From a checkpoint of a small autoregressive pixel model: norm layernorm, trained on rosettes with rotational symmetry.
Rows from block 8 of a small autoregressive pixel model, named by matrix and row number. Rows with one number belong to one neuron. Each number is 500 + 40 x the weight over its row's rms, rounded and kept within 0 to 999. All counts start at 0. Numbers have three digits each.
Before each neuron's rows are labels from the 100 images, of 14976, where the neuron reaches its highest value: "strongest on" is what is common among them. Only what is clearly more common there than usual is listed. The data: rosettes with rotational symmetry. In brackets: how many of the 100.
# fc1: MLP up (model.blocks.8.mlp.fc1.weight, 1024x256), inputs 128-255
# fc2: MLP down (model.blocks.8.mlp.fc2.weight, 256x1024, transposed), outputs 128-255

strongest on: grey (38)
fc1.78:566506470486494510535444479505481502534515454496446495465480585467543500543498504562578486435536541458489465592490538468472472529488476549456532499483463563467468484474544487510568483503483541495570532511500496534469494520504469499530480572459482535438508559531527450533510483459525466531565529536504490563458412480517502424485490506519519541520531479421424447559555610416515482502438
fc2.78:557462488485490498553449447578545572502434476461468536507521549509489493372446493558528584470466424567485467505468506520384529510541408510462455539493472519491511485524501537498502504470495491539496545471491554525467522427499513532525441439501562495498500508457506587530569547504526530447518538443546493419516560508544503531502486536501543459519511558496482619546495556452547466481524

strongest on: grey (73)
fc1.469:527545512565522515502483513513507465487567470500435449532478552543482542472518483461404505557523483526473436450443494485531457452516530559386494482440572532497474473505474509481525458517520492448545599464478512480488468588481526460484503513552476488472562550466487462526448520482498520565460554515540554520520561475489496502428489516556539508493558469535580422512517466539522550519494
fc2.469:428459513490423448512461480558500509484426564493563523483567538498529438553611513485553488462561424505447509449478523521494543472561516518584463577465539439475532509431520475431511515469531448534475466465510516493487559454589553488496490473520573530516459452582561559525496476448537577424458489526526502562445522464441560497495481507498491429529530540498480467455486606451479570515454

strongest on: grey (46)
fc1.452:491510538481469521525507452563509441517519488544433514578473522500475520459437510474544505472505473451483482587502511545500457471568483554439493549508490506453456442534469538509487482493539435560499547463463527472485519538445464490467524533455474488493497469447541466472478477525519425538538532527585536570517435436515512419488521500495464512489460534515455487557538515522509504532471
fc2.452:518475533505527483485506463516537486501405545507464501489497530539463453467559576533536483508492425526469479502440523554476478532535471522492480554543463490491548588521502548536477471501522530435486467537557553510515503495462451467513507504461500533510462467493496459486563492466464600478451469539503413505549490465462595503419550470544526478438527449536510465565503440457457531528493

strongest on: dark (55)
fc1.467:458462618524572464479534468570560579554560447581535484478474513501494454548500556556459493577452494517432443550527483455527487492518500520533487591483486391556500501495487502521501465460514527457454555560521482534489434508494503479467570457509503469502446531455502484525537499452472474428517490459512557455530502431517523522458451531529523476522517521515488424537455500553486563477463
fc2.467:515529506472523502485540526518512467569589554554562543499459537519581450475482529427417514528538476501494566525518530519470465430522438549504523477527467526442531490469479463502473529487553391459463530494463457548602565513511503508500523510504520418501409580557432531524508508467460480468490480475495490539491470548531561480464510508428504454494486448489517492506507448453488504490487

strongest on: dark (99)
fc1.125:475539494473475521479532490439526534529458532550528484557534520470503499498486507505500472502485499483449544477535457536497494527576459490477538514483469481495521502546529555548477484516535476430516492463514546499449505556413501584468473540492498484536459504488537451559527494487417493544506392485452519517531554506553542478454480515526515506540509486480528476518539484427514567504601
fc2.125:535452449580496504550472541548509504529467529444536551490495452501456467529448528559522468541531504469478586447528552516488487534455486530460536422514557515491494462482568483507538518539561524474510540515532448495465470505504526430520495529526525487472487543556521543432551499439444496510527499498513456526585533473547523480510538462464458590426433543491472543487492455484512465479477

strongest on: cool (38)
fc1.190:551529541537441467472469430430488496515579497474476495535448523522519443566494444433525469476471532495526498553399544448531532431456505526433504532455577625435474451516527548513452475515476475539444565514483518443530542484567507458470492548426481470495534468501476515465591474476443432539486604537494518483411480473491493510456549490421477537437528511456499465461504565516564506505515
fc2.190:500507503476485523425550604481503538463516516516445442455484532482527516532524474534472516462489413501584449463559504512529508528506477415509505439489441422468474490546449535530544486476462529508474493485462456536495514514461534416521455507557435553489487443525519547502489523504516532432513467512509534512483528466531475514495556593518464485500446547510564510514526453467489491524579

strongest on: vivid (68)
fc1.436:511599461546445492482483499477442480469484385580459483503494547488500580576513513509512481487561509505473484477471527500526462493501571448482503483526439513473512523490534543524442561555535464566514494526490526486464431530534453479488441538458586491425534520474592401474498446480443504453529484498467493491437568479500547482489556480568478519543564543531481477480546553534479539509556
fc2.436:577543524452464479521459454492536512455514524478461560506520561570605489510484549508511453389437467491509434502531541471526507487503487527476499587523501555494517475472548523547483512493549516520474527388516466527521555489504510488532485473435535460506438394479470543484491534483580534564482470459470488470555395512494515471471439527565507515463467540495458502529589506470523456475568

strongest on: pastel (60)
fc1.552:462488543517551551569438559513478434445522413423491459563489502495514473447490477503469460527535550530526490498505475511499547506454532529565532515527566383593510481567444410492541529504479489530521506537474478474469454490570482536496489519541473558546460573517547520470535438535494522514499492462477572526482530579520584521521474489546524435531596460500542579492542515498439529458459
fc2.552:492523479471487481474548417512555499482489539543499430477451505510597473571446538531463482413495456467460426443570467425502478481533471448514540497479453459415522463493488578572541485549480489433471509566543568453472557504479503445509503569553476530506512471468532502524555512482573514469488446475522542447476515470491487571486542574520544561519581521539444494502502477480541557480581

strongest on: three-fold (35)
fc1.35:481495459516532512477499457534474514501526466529511467482427616484520528477489502544494521494496542476505486509521524521537470549582473537494505528515481480476551567529476393579548498518505545436524489467437524444439475501524489502527517502441471487499475506546470441524481457507443425537530593503548483503508528468534554406542493460499498478545487526600467474469523569536546574513418
fc2.35:452480515532443498520472506445485569401468525511520505473581501458464458517482522487470545512502508457426519447540471493553508527554453496588515522501536541498476418576461584425413497539521537506521497530466514509563502492568497561513513516490565500466503518481441497403598515476562489492426466541421570553538460536367497507478535500517426466515461538437527484496470469467469538499426

strongest on: off centre (71); grey (34)
fc1.142:543516455495509447443504476488520541516481497539517453476566480467499517473547574542480471523457527461525488422505477496486489512501470497505451478504511462548469447507469560535616555495488523467538530463451498530443499492480544508488485492549537455437477468556475533526516479518483556546502542491466529488511565543560555519560402440543436513383573488440497559491540490512479474500577
fc2.142:503443523449494493438550532545538527482479495438566405475497562473469464498488534488500463488519520516481543448555553458502516471566446553539531514491520525522466569454562487495465561512552524424483492492473555484505543479514574462527543496548574514552509508489558523448488528456542512483508461480483536532501490467427518485475464586479479501490451550540486494528529471465432534527540

strongest on: four-fold (31)
fc1.212:491493502517468442536491467472536533402488484531509485539469530571540438510596509449504494520420508547461480487549526430522578497447545414476479474509486548446503577504447472485543463501423538521559480508504526522472520507466564471536540452441560481519495416502487450467517535490504479507537489505458553515540483496471576458447487459479473484505482530529431557534480549492479496494569
fc2.212:590489471469454517564466499504475509546518508493523524482502483566602543495418544575526492550514551468539495495489485574450531502491472517415479531474503518559548504490513523481547459545403455476476462492432476545460487516484405543448537496542481497508500482558461537541440414501537426549477518549438437558475480542513550569456491494519433556487527508542458493471537483522456527509456

strongest on: cool (59)
fc1.611:489514500481498558603450546452501442536563615485496524522516448517526447498482437510469493507482496590516556518467580522545430478505500500527519511520485583461492522513492483540561483470457478536547496516461464549509486521502503535493448537504478511576515456501471559481535439473518521528499446504467517516463547478427474534442448500465540538528494457589479482459494459480543491451471
fc2.611:532431513468549468538517569457498475461577510467545536532456508474545467462457503517555493517442491467519479478534461468478498566461508574524567551484500558591588480466477535475518507475464475493569502500454436464503467533465531536495537505437439504518525433464510470479489553511521438540549601449478612507453446526471468515502460464499493545522484479469535529437461421475496517460535

strongest on: pastel (57)
fc1.13:457518454507559504482527538471555504471571541471459453568587497504473487479469552539446462481485521564501530489413476425477479522527491467454488545544507497487417468518491537500502508509488520544553476557505463529569536513515436519469491510449588508471595492496572494534494459581503433456559484458551561546458525532482429474516473523531497470450542456487498484536535525428566472511515
fc2.13:495517509490516531456531524526474504433497499488515471541467447594482495479486509505534469501546553492515497486482524472523491542446500450578443480504459454535544571474497514468572558501467533429490456510493573554520484587468523492472484519545467519512509485491517530531510570528562565507523483506506480490429551451494482594474442515432559506477453452525540486498524543482510544453526

strongest on: grey (93); four-fold (29)
fc1.283:544547451507498516412521467498486487449503584494439508519513516484546485557509518464503521555555477504503460537462465545501441504502542499510475483517492421509537480619569535446453468504545568512519512498509518468496500515556497514428515595550516483444475480517471455497455496537487545418547502483602432533535493499482534491492448449530517490505479487502468505537523466518565407439449
fc2.283:468463486451471504554454601450485579560441551495474480466478560476477485466555413531530491504577470505523515484521472512544492507453492537529466509514440512575536535521513489453421479463478504493509502496496571534523509573549527511515511503495479489528532483448465427488481481524504472577484513550515428497573522467480493500522525514507567531426450536501447464567469463457543572491435

strongest on: palette: vivid (36); warm (35)
fc1.290:540568534532498480577484520431497488426510491557487587479581495535580545537586522500497537562422463444483483495518451492566515521470535463555442519460468526482483493516512493446506496475428475572448481474522468479429524503502491497514484521401455517420527499567515538526473534545513404554557521491434491471455479492485528530430362480508543533478552506564477446505505512560507444511497
fc2.290:463480488475374522527466544487542477468402507457556434482459545597503499483491566431493494520475448566436505466526525495424497416502527484475490529490449538487450562461514512508507486565486489492532452478492543568476567448424470474469552473551517500465499419444479513486511566520483569486504424513515454525452543484466425492520538536505460521574507490523533507439528482527447526457432

strongest on: vivid (70)
fc1.661:535528471522455484436434523443517535485482470506409547469483466499484561517516514558513463467527537507596561587475500461543506527484494386447521417559500540507572519516501497526450544521491459564522504474504470450498457492566452501545459508489550475513573461482518422457457481432520543570494456510452472505491495467500494438435508466505520508543524463528545532460487435445488457575514
fc2.661:473452505490471512444488504519486455471501466513512442525515490481454526504517476581571527528473509520496483525512533559453545534544619447493548514480444524518477421521479476506447481524510399436476542559521522492502473501515431480502466503526500489534459391500481485497507474426524486487513561466553526495416425612551538470513483462571486484555495507520471490479503591515538538473483

strongest on: earthy (80)
fc1.426:518533445561579515423502537499508511461571500574485568486454483462491480560509484474486445517482488437509471566463452482521539446538494449438478543540498539558473501456485443500455525483476564503496576497449495489538478474532471434507533510440460467470502470457440484477465519577481455439510513531492535539473444532560556460488473544554464479477452496490479498567505570480548403584506
fc2.426:418430449477447488531495468618486492477553503443543447509500469444572595511464547583465502416536455492517407479538506504459435464489533475561529462511495469565423540502488561534504496562493527523564499562464547487504489529430464501526518457519441504526551498454456538475461514475563503466487477542527452379435456448533463462511496529489528514614549554523523489547523510513521465574473

strongest on: cool (65); warm (32)
fc1.614:488560534552483429523537500534493500479497546455448497472472537541553425438495475594458482552482489611532437523517521466500540518499493454433499499534489599482532547499461492525537493505440502500494533486542517521487540569467488514506436518472476529477609477564478494502538514502517538472536565506573518450445520472546496561563489472491452517486531492517514526453552549405551565470450
fc2.614:537459428452437546535549602549481471428529527452549521526487469477590459497515503476468443482416532463468540503542490522495528493522419453585483511483448550590540542435534508442579479516474572524473426456559532522494479445424505472496479487538528577484525478491507511474520525531508526464606540513410476576440476528507538491517534517475481514506487488515519476534519487479492544549515

strongest on: dark (58)
fc1.535:490479467535524549567481502502527486519556469546433488528509467490530480481488493484543509423511535554529529528443513462594495536530513485364447491521489502489509546536478489510499620477544493502451531471519516470521452536530447479554511483445512524518493481502468404516480506521505466490457472490533523472499491483527610504430543418605492472519465516582518592527494461524567461477554
fc2.535:468520503481495463433528484501489479525472463486483519447452565459576507474471444536508503467545467487515489501525504528534466464554449508571415392492516579432478454520475553471553460523527525486453483591547468441454516522473463486458526485493539503479531503547479584499499485529483469422546438512498466490502498470470460507530573475453500528532532491510514431567521536432518576538452

strongest on: off centre (87); cool (33)
fc1.514:487535467576534506467485469464456461538482544450542498460458469553567464501480463513459459538435455467528468516498507547469532556559486556453513550499540414445561456554553545522542534529547574552491490493480488538533415489564468524498463514439575549528475582472526489425449514460502516544499500484530525499502472536454534514483484504560541570531450515489478605503491505473453545435551
fc2.514:535469459442436494472423452477515534546526464479495508462502471484553529512511486487435471498546504573466516485503432514495549446519436500559484566467526549526499446449568539456462552467492533462451501441503522544532445538590505533542522463486489507482523422463449510492463499520497511524503483510423530536506585486434504449495454461479479458545508469524501482549513527464412510528502

strongest on: grey (100)
fc1.442:554476464454526452463508507473527561508552484500516547527474545418501501564504555520518468488470454453459444563443500512479479488550491507497497577510464540566477472539518446601443522443519514474533538523500512522527466529561511512551515478578435535461596422465510487519468496493490501447482463505485468470459480489527476475414436552510492437445524555524480493572558553462509476549492
fc2.442:417432472514442506417506478529505563467450523493606481479489518453511539461425496529505515394613464513521458506526500559423454466523511478528496529429542542532485416514538549514482479496479495481526518562443557455527465469471514489513525457457496482497458471513484559475539498489528470424404412531574483468498551513550520561449512563524493549519566462461499546561430539454487452506501

strongest on: pastel (36)
fc1.690:472562448556532516452517429442508563478539446540478503561477562445507495514524593569404520520499486523515491509449438551558486524496472536526512557512535588509450517515433531556457535501497577498425538485439541532432484500462455513470519511492473473417479523479573460522507454461526404534472516440487569515536547479460433469513530505516527455443493497513448495482481516456542459539522
fc2.690:472443494419485489562511489444491438508541503465527486492433524485489518523470511477535472517444490444455525527571495526561528574503514546569495476467515491485545554459387487479481474481520514450502494468486429496524457478570541462577517502444553513475490409539439543553434578438425430529487561509462474554516425496492553511510473504455496558582451467480556443457522538455476482517499

strongest on: vivid (79)
fc1.209:433525519497437512515524544518567532478491518534487416441505577514573468619653523435551393515496505538515508497456526517492528467503497477487509490515512581472467503503472493525464480473515546487545478458516484562483516537479539481489528521454521535489482539575436412536420523485517466484543492517529551542453479510517436538475499520473464461521525467509461521513549571457527420509485
fc2.209:586459412509496460475541490477552497511492493503414599544510531488525446423452489478578512440524496493570474564538546493564472550491554549443473490462470566529541492479559481526492485447501520504516501538529470514552482553466459523485465467437493467450521437512481496481540509446499517443502504452550482501535517469562442459584564456516498545497508501472487520521543555513537538509472

strongest on: warm (36)
fc1.64:570579522518508520500536487562488516512518461490499451524521527515459522567556462523509483507501525537563514489413525493577494577459460522476427460539512554464514539554514415531547490475526500509518509469467456511460443534489563566531487561480552470504489578562558536543474525542526550500519516511576483564569480531431506436562521444533480523524517534578479537523532456470534497448498
fc2.64:483502486482408486486539526622472530537463527521499522474519526538541565524537524516539463489523477533497549497551482557486457519502557489482490493395467468513576534563506518439495416480497591530446465552505565445441486561424489478517506528516525522462564462470510449469521488498505503486558474511519549513399464549478478507531508472531480491518471424561466484444499529537544458468494

strongest on: vivid (81)
fc1.354:567594548541513495547505532473548505516515445512516479432530509450506506592489494439485454545458498514537517555480503513480532527482544472479481515496529466458424522557542466548481508476552500505537513473441538498468444438521458467455515532546585506549535497528503448562456559472558445447488496494589606502527468494484506461460533489515467497480517494485457459468535515516497478500532
fc2.354:536491532605566457442498508479497440555543469476491553481446453478545547495439499514499500584479527439604480561497451482540561538470521532485483568495495494510435468570536534454481471461516536491398466496474553530490506547544453469495503453501493513524394509491465518454508399518552525541464427471410517455519504464454550476528527522541499546505482438535447519515483524583498465507437

strongest on: vivid (45); three-fold (44)
fc1.321:602507485517489511491465516426473555502495500526487552525465458462452488492506441520452446439546527480598502623521502415542460578483457464482529476528537581515554440544520461519492573447518528512489527441496479458463518466494459486521456511531505492570547518490489479478413549489516500536511490498494463466465516505497496500447484462500507529487497468522473544418497432448458524576461
fc2.321:459491538517465480515489483498467502460473424548489450570506556507529513527475465494568462553526443543490512534505487511426489486465507492420529515473437462534504509516518519490462474499431485508520557526488544488501460488481461504523456528541583503423503470516533481451520486420494480508518527459503490430465495480486567499515583487617441474512514485545502540485466542609550516428509

strongest on: off centre (100); vivid (36); palette: pastel (32)
fc1.765:537491475566535523495482507525553538493470522398484470444495508447504531454505574462502519537514503472469501468495496503510508509533426524470447526479485483471442506515487473527558528590545466510562558509486562553426484472518491491486509486472530548444479479497532471558439538484476571585480507457529517528495495526507419409521498531522466471465503541420474420547521638479523479413473
fc2.765:452475472519529434541505451428529539451432497542460535558529419460504535534554531478528553486430434502539511455454482512467447547531517543573508559460562494488491491566525537458526533475554467514500447452538473477533488520530493536508460472532536485510492492534456613513610476529525536549513505460483538492466533441509458579498505495514459495509507530492436521476525488511496555449414

strongest on: pastel (40); vivid (39)
fc1.751:538579463522469498447555457471533558461519488520493474543537617489532462556478435542413461559465506546480516476443465480496523488490519498515477594487548492516442454513423617556537546467473542547492429452487495510557436556471532551477513492458480488492574515451554531482494456498529453514482532468514527556527452488491384531454514500487492514448492498563541465562486491460551437514586
fc2.751:481515447611507473462521529479477445468529447439520474435469493479479494505558570490475471485492566467535446431500548475565569506486476506519460471543541559553455514473502542476504488487590510486463460504448529538535530528503456513455509532411508463394501514515479482565495510543496467533503473471469488472506529514508496528532425494472466506408490443499504533546595547473479527489530

strongest on: three-fold (30)
fc1.433:563469486547480506485451495539484394451541526520505511475457522472517466492477452488466481478497503506473496559519468510507473569530475547476464505514505480489454497537463425508545479463536541454550556496456419477431412470538479447537546457484595501481496544522470453566484528502403452512510558518499489456520549504491572459454485490523451530545491505604565566432477595451487479535483
fc2.433:517468449551436458551460442539427498463512492461550509469558507469434483503495526494519600470492484496503508428504538486500584414466489506579494478488500511423472461490527580411492482524494494567525506554512550533437606485540476471436501501562473512531514471433451537416516472451526586462498475514483471441533446494450496489476508433508483509529482500434485479488469495466464551439524

strongest on: earthy (50)
fc1.139:463472500521461494631512572511484484487501475522526534495450520488554535503534480471484454514512478511419428526417514540524491467466481543519528510480511421542476544526484433541504489453503514570507476504550488545508465533504512492439515458466419508502533490508581465475565455487504524544495480490562539522591448493589407593523536470494541485468484493470416482529486554464567479528544
fc2.139:517547487487567479460510530515483482535467455482533468452564553544505520476530434486565480534456482451536479457544499509479465476419514542477481551549428453516546462597504525497424543527479503537467510432446530581504595516468489480411546560469508525504545513547483574544503503475529551485544483449484484535494523492501570506539471472462514440521541466530504476510510573496510551473482

strongest on: off centre (61); grey (45); palette: cool (37)
fc1.286:502509516488457442447567477552472510510524549525460462519487500497556515550544513496484473468502454434489478534462480533506465424524456489470487473584477505493513463498467497460466498445446564532480510505484568590465478472545536435508537509547443483447510495465526440556451485469507549460497523542543477473568496527553462423473542525458435476446483504556508431520475565483541401602510
fc2.286:407432461454479497499511480427481478518538451511516483551484451484506466502473577625531498459461512543453465560576484532473549530547550489550501526440470485539506521464496484527434530473491546490490463546520487497492494568483507512546477527497554482525518469527473426514581560496475470559460586481558480451465555504443508515571500514463453584540508542480559476515526479484515575493543

strongest on: grey (52)
fc1.527:552549461506496484518541526486614452521524464562540542507510559506514535459461465422454468455450556520446549471409571504503529483460561522474532483481527500536550411579472467504516481443460451470510534497545438527453546517473557559460525545498416458457446513517535567493484485492432556488480543500496543494467560475559505546510404456505408485489480452535444582537490531512481433504469
fc2.527:510558451507466444504494474494573516475532513508518414511573494488387428482508517550519531527490473474536495464493477443443537538492509496414497524507504506456478564442471504507523553543539524519437488465517518518478489554495525543550460492541553506563455517506525529445487566506541554539390539507549551505586487475517541505476470535526540406489414450478528529535459515425524493544477

strongest on: earthy (47)
fc1.659:434523507474448520466477536498518517503519518615445522541597475504507451458526465395549471522538507560503518495428495496512516497519486530457482502499511551527469494494466451533445480445478506462491523514459507461558552515545476434485494426533466537509518495461556495568506455507455453453487472455500433482457520550527500526465479516512513532506537484512483470539556557571435413553464
fc2.659:451561518518408516470539558493499459530520547491473477512536480603560463497515459531453533421469550504481431523561537539509486597463510494466480453499492525511564548530453494444485498527560481539545442532473513486446509531464488520508468551512527560531551532532541457470471501473591495488508417533536490539512519505479497543585364517493524420494512462522466510531477482477453566455558

strongest on: off centre (94); vivid (42)
fc1.188:521528476584529525446474547451518524493475553465492523502489467445553545533482541530523492463490474438520442524507500479508499563490462443500503498550559476387484451649504511512533512508567537610560619491454486568509513484555490554490504512482557520479478495535531505496475473474565495486473412499548533497507463494518552499577434454504528519514500544460475613488533497487459552501464
fc2.188:432548448504431489414499508419521496466516514485535503521527397504528566479457574458475468478551565512414480474524458477549588472502410470568530507488541510480473519474496553502453539440555548531509551586465527506497482528515478487475550465494555500505504484481439587469544570521516592480492430509475466474546549451444507533485480482524504512528543520562465469604501555498466495523500

strongest on: warm (43); vivid (41)
fc1.310:516536441588469507547518500532461465485492551451478442468518497497509517444510433508528536482471550540487522485476482502539519559472494507499459463539497533492453529504461505510460501504548513467509527452497483557492457545482531472510478482544535538519558374528501466577524487468523503548499593521521563484419478502488580480424482515537524447494490436424543573452533551546513515517522
fc2.310:496521571542502459464487527492517516546503454527489441486523552489551469408396531492510457539453534476535551525533432543558505527516552492531532459524521513507535431513487537438442513495508504498511427629453509514463453447463520462526473460515590528483466539553431556421601534553509427441482518485484484472491473516508484553562516498536459539599557496434515545418481497467483531418442

strongest on: earthy (76)
fc1.7:538538451496580492422566445537514574483549521613462517486458513467581480586508511505519489502447500381485498574486425487524529514537496523518459557554439494471509558477485463494557545417505454553499569528480538527542494496531490387530539462487531519468542493455438449507541456551460402491481511494447551470553427480545549467548462471517494499448473531551459497543525567471457521508503
fc2.7:487461494427511473467520517497495558523528543441536508459468554499488524536512575486540481501535529488502487513546533502488497449519541485631511561471543560500504468501481544457467410513483543429524461517520471461508431531509539506501512479539499462539476492469494511408429544525551548457458444546577483497470456555506460541470445512427469556494483508550576474583522515472444581533436

strongest on: cool (53)
fc1.299:484544505488463526448493472454545516447482494505494528464568522528527446434503467523493459511452518513549514515480470448498495505541497463488479530498517470483443435464483507546534556445481468488478519508498477472478477494531457541445499503406459505511482548520540484504546569562485444513484510435532498549511547538430572517397517496484569512423504519511492454498515453463563417474460
fc2.299:486491506571568538572502561498485473502567521487452536471464501464473490531534488432522478528523533484527560468481515437594464389489481541531512500518535566483471605452503412543512454477501565554529490453492469473518479562527535527497504471503506519499529399524498484499504515545459510560510516466541527553490474471529490535533387477520459447409425514587471497490569472492584543495538

strongest on: dark (44); nine-fold (33)
fc1.705:612427481548465519561467540461582450541473472476520541553512489489500498526502539459524466468444484468556484587548517455516499483541499483493473527547550566429527510498511454517524517499474473579505542476564466479508500583599472501487498514431494534473460506486531459496518460484486451532493546469551536545528557552470465500554505465537468496534509561461514599458547522493503531470504
fc2.705:430501489534528440407521457453499445473543546477524430419562498547465538552509490492461472527562507509545458537524497505554534465544438470543470438520511509517432497548424506520530495540555472536462474497463485597489579521572524434498466537569555493466498464507461528506503489455452517532511502475511505532452541516531443544477543464512521491434508501464574381570522534459570465483558

strongest on: four-fold (53); pastel (38)
fc1.551:530513504471477470438529394588513557478599503508439490601422481486538527533458447440477500557486540503523537504467459412484502549520419425412477469504517462487571535479474474549472582493495533413465503446511446443537536491416458464544507510484432482454518537447469409529470472541497499526555469508574499517464523463556482529491468427532516514526461517468464481513491492536512536561584
fc2.551:433488513489508420408530551466556500470580453509467528497484521439485411476472552538470521565485469450486482553543421495510517549503471462480473448503572527494488484506487478415404550491532511444468540545466563509497460500517474521477509534487591476464561571516485506494550559518550518478465484530484529566538522478532519522424517499515508474464569488587496464597510532462431541524429

strongest on: warm (65); cool (33)
fc1.74:478508505538580483509535466482517534532477474544535463561488523483507490474525538539493527488469530522493527495479449502567557485495476422470533502564505470537503464473512496525531424434467474447530559520510512497453433552528512500481435488443545452495482504440553456496595450531424522556497549449515514469465566508456508530546477515530519533430514524621487518497448448568578565538531
fc2.74:457526590545467529513484500467479533507528486538500486514548556520483479457549443474484547452535541543516502476460537503590570467458424506434483471549520493536506515532566516493513526468547531463550512428474472548550557538577447535439571485428529451514569549517520468475611537531471450505501541519606523501503537487499541471469540480416460495418551535518553505511521441428543529510534

strongest on: pastel (78)
fc1.407:549471438590464500455482459479470522425491457540393502496539528507500444490517521560525507413493490533512538583489504499520488534484477481466525546515530575462524479548494471502506488474527485516566552501441513549503472529519518527542411518467573508552538430512462435550522481499503435494516565504533518496428481460539505477472520471474493441461537498482468544531473583400448429492461
fc2.407:454458426467427526561477515473481492426512524531534451525482381527451537505456533514511502453482531504523487424532526540444473515507499469572553459495479504480537481502512558534478499493539503477516498545542464476550428501439499460594488453475518570527478393506558500452453439509425438563489482485514498474567490529519426443504491505524498532453500523447469480537484513456491488519502

strongest on: pastel (43); vivid (39)
fc1.349:511507516514537545483542520529489478466493480591495503462494520458544505549461476481513521572451489553575482514485525431494553548456492535517481555457488409569496416492483477518512581457460561520506523511473482540540467485489397485485521447419533453508526488536561501548526527540410463464495499466477500478499522500482525533394513585552503504470554470482568496439529578456495473489494
fc2.349:571530535509476491485471476513464534495520524464515480439501492508538522520528474567507573442448541479470505454457554527504541409522509494490473448567530523420527559456573474499498569518527534535497514520554525404538561540571522469472482550476512528555525458502468497554457518518465557476515485507454399481552484566444503515514404498494470486446444499500498440549492549457515543485522

strongest on: warm (54)
fc1.680:522538512569508503519510474544498463494498503519510490574452442490526525539440407534461472483447455566525432501472465497505490518537542494532524511474575562526517527512547503472535469500489502483480571513431483510445539524487518524397500459477492555512446516533552479530527413548457428557500564492498517523517502492549588535572425437557533427445488425479501533459494463509547556474525
fc2.680:490483462544536438507499486573507502501458537481538593560472521468539453469446612495501485477543537473512563500511541500518516503489485538452448480499536463442486500556461524472532478487582498547526584537526526468529471468623475465488475526545537519510428566489437518456555412492527523552515507475495547432439463554433475579452509447477491499465504491525444568470529452446479514464460

strongest on: ten-fold (32); pastel (32)
fc1.331:477521442476455475440570470450528489503544545438497429479572573533506436517494510515469506477491504537561509459483466486545451524464569530496467527545530508479414546523506500495490508471491478540509478479530488535500521509467560503545435501470430507483565549475487553468562493486412471529569520480524507483566551458546501474516511529483558599416533468505547444555553455463537425495539
fc2.331:468546539478546497419448544435512568515472490522469541496529479509493404518488584520493433464502463488443527496495496535526429537498470479541552514496492570533495463541519565488514451532515497369459465539452492544540591466535537535429466525507489464476468528471422507562524588483543449465501488507452499554449548470512472499508509479456534495482443489465482476556563409434521502500513

strongest on: ten-fold (29)
fc1.284:495506475500448498535517490489483475413499503540471496563555530500503499591549484481431519499506541523494545528490433453523492478490528479425470505516559491463455436517518510496485564468522482532466458483567534501507441500502551434478500481550495485520488532463565505454393488543475485472481556510520525509547512437524546511497480464521494480488476430530451484553492458486481493578502
fc2.284:438438451502502527422499507506480525523485528561461519545443481539526470476479506541514515454525493494574451518504494439470415583565521484496503442506528560543516523496503495504443526532514555405412491482503504468500531477460498590490490534490532490505473506526453526500518543527512553553488421420505460458412505505459604494487489501518518524501488484495524568476459473437547526482468

strongest on: earthy (54)
fc1.500:580492559485386501421526441518557590505437553493494556521580448514555521528476473497468492565523515481545455464490423509509467451535547518457496460492549453480508488523503470489516465516467464504600455540516489505554488508553450451525493531443530520409541550501473527501465535591514465548474527467493539444539485570578488545409458547466508531455498470503431512566476551472493478526548
fc2.500:475457434492502521467547556543492510482463540502495514463555513486551527458519529498556520538465518482487518528527507427528581450465500537529465544502485525555475440518464438445531435488570489469523545506515504494494506403478572447495514449537454467465503556491459607562465483473428509464493440586440448532512502527440559500469460536486550500496549523536496476453480442540477496502477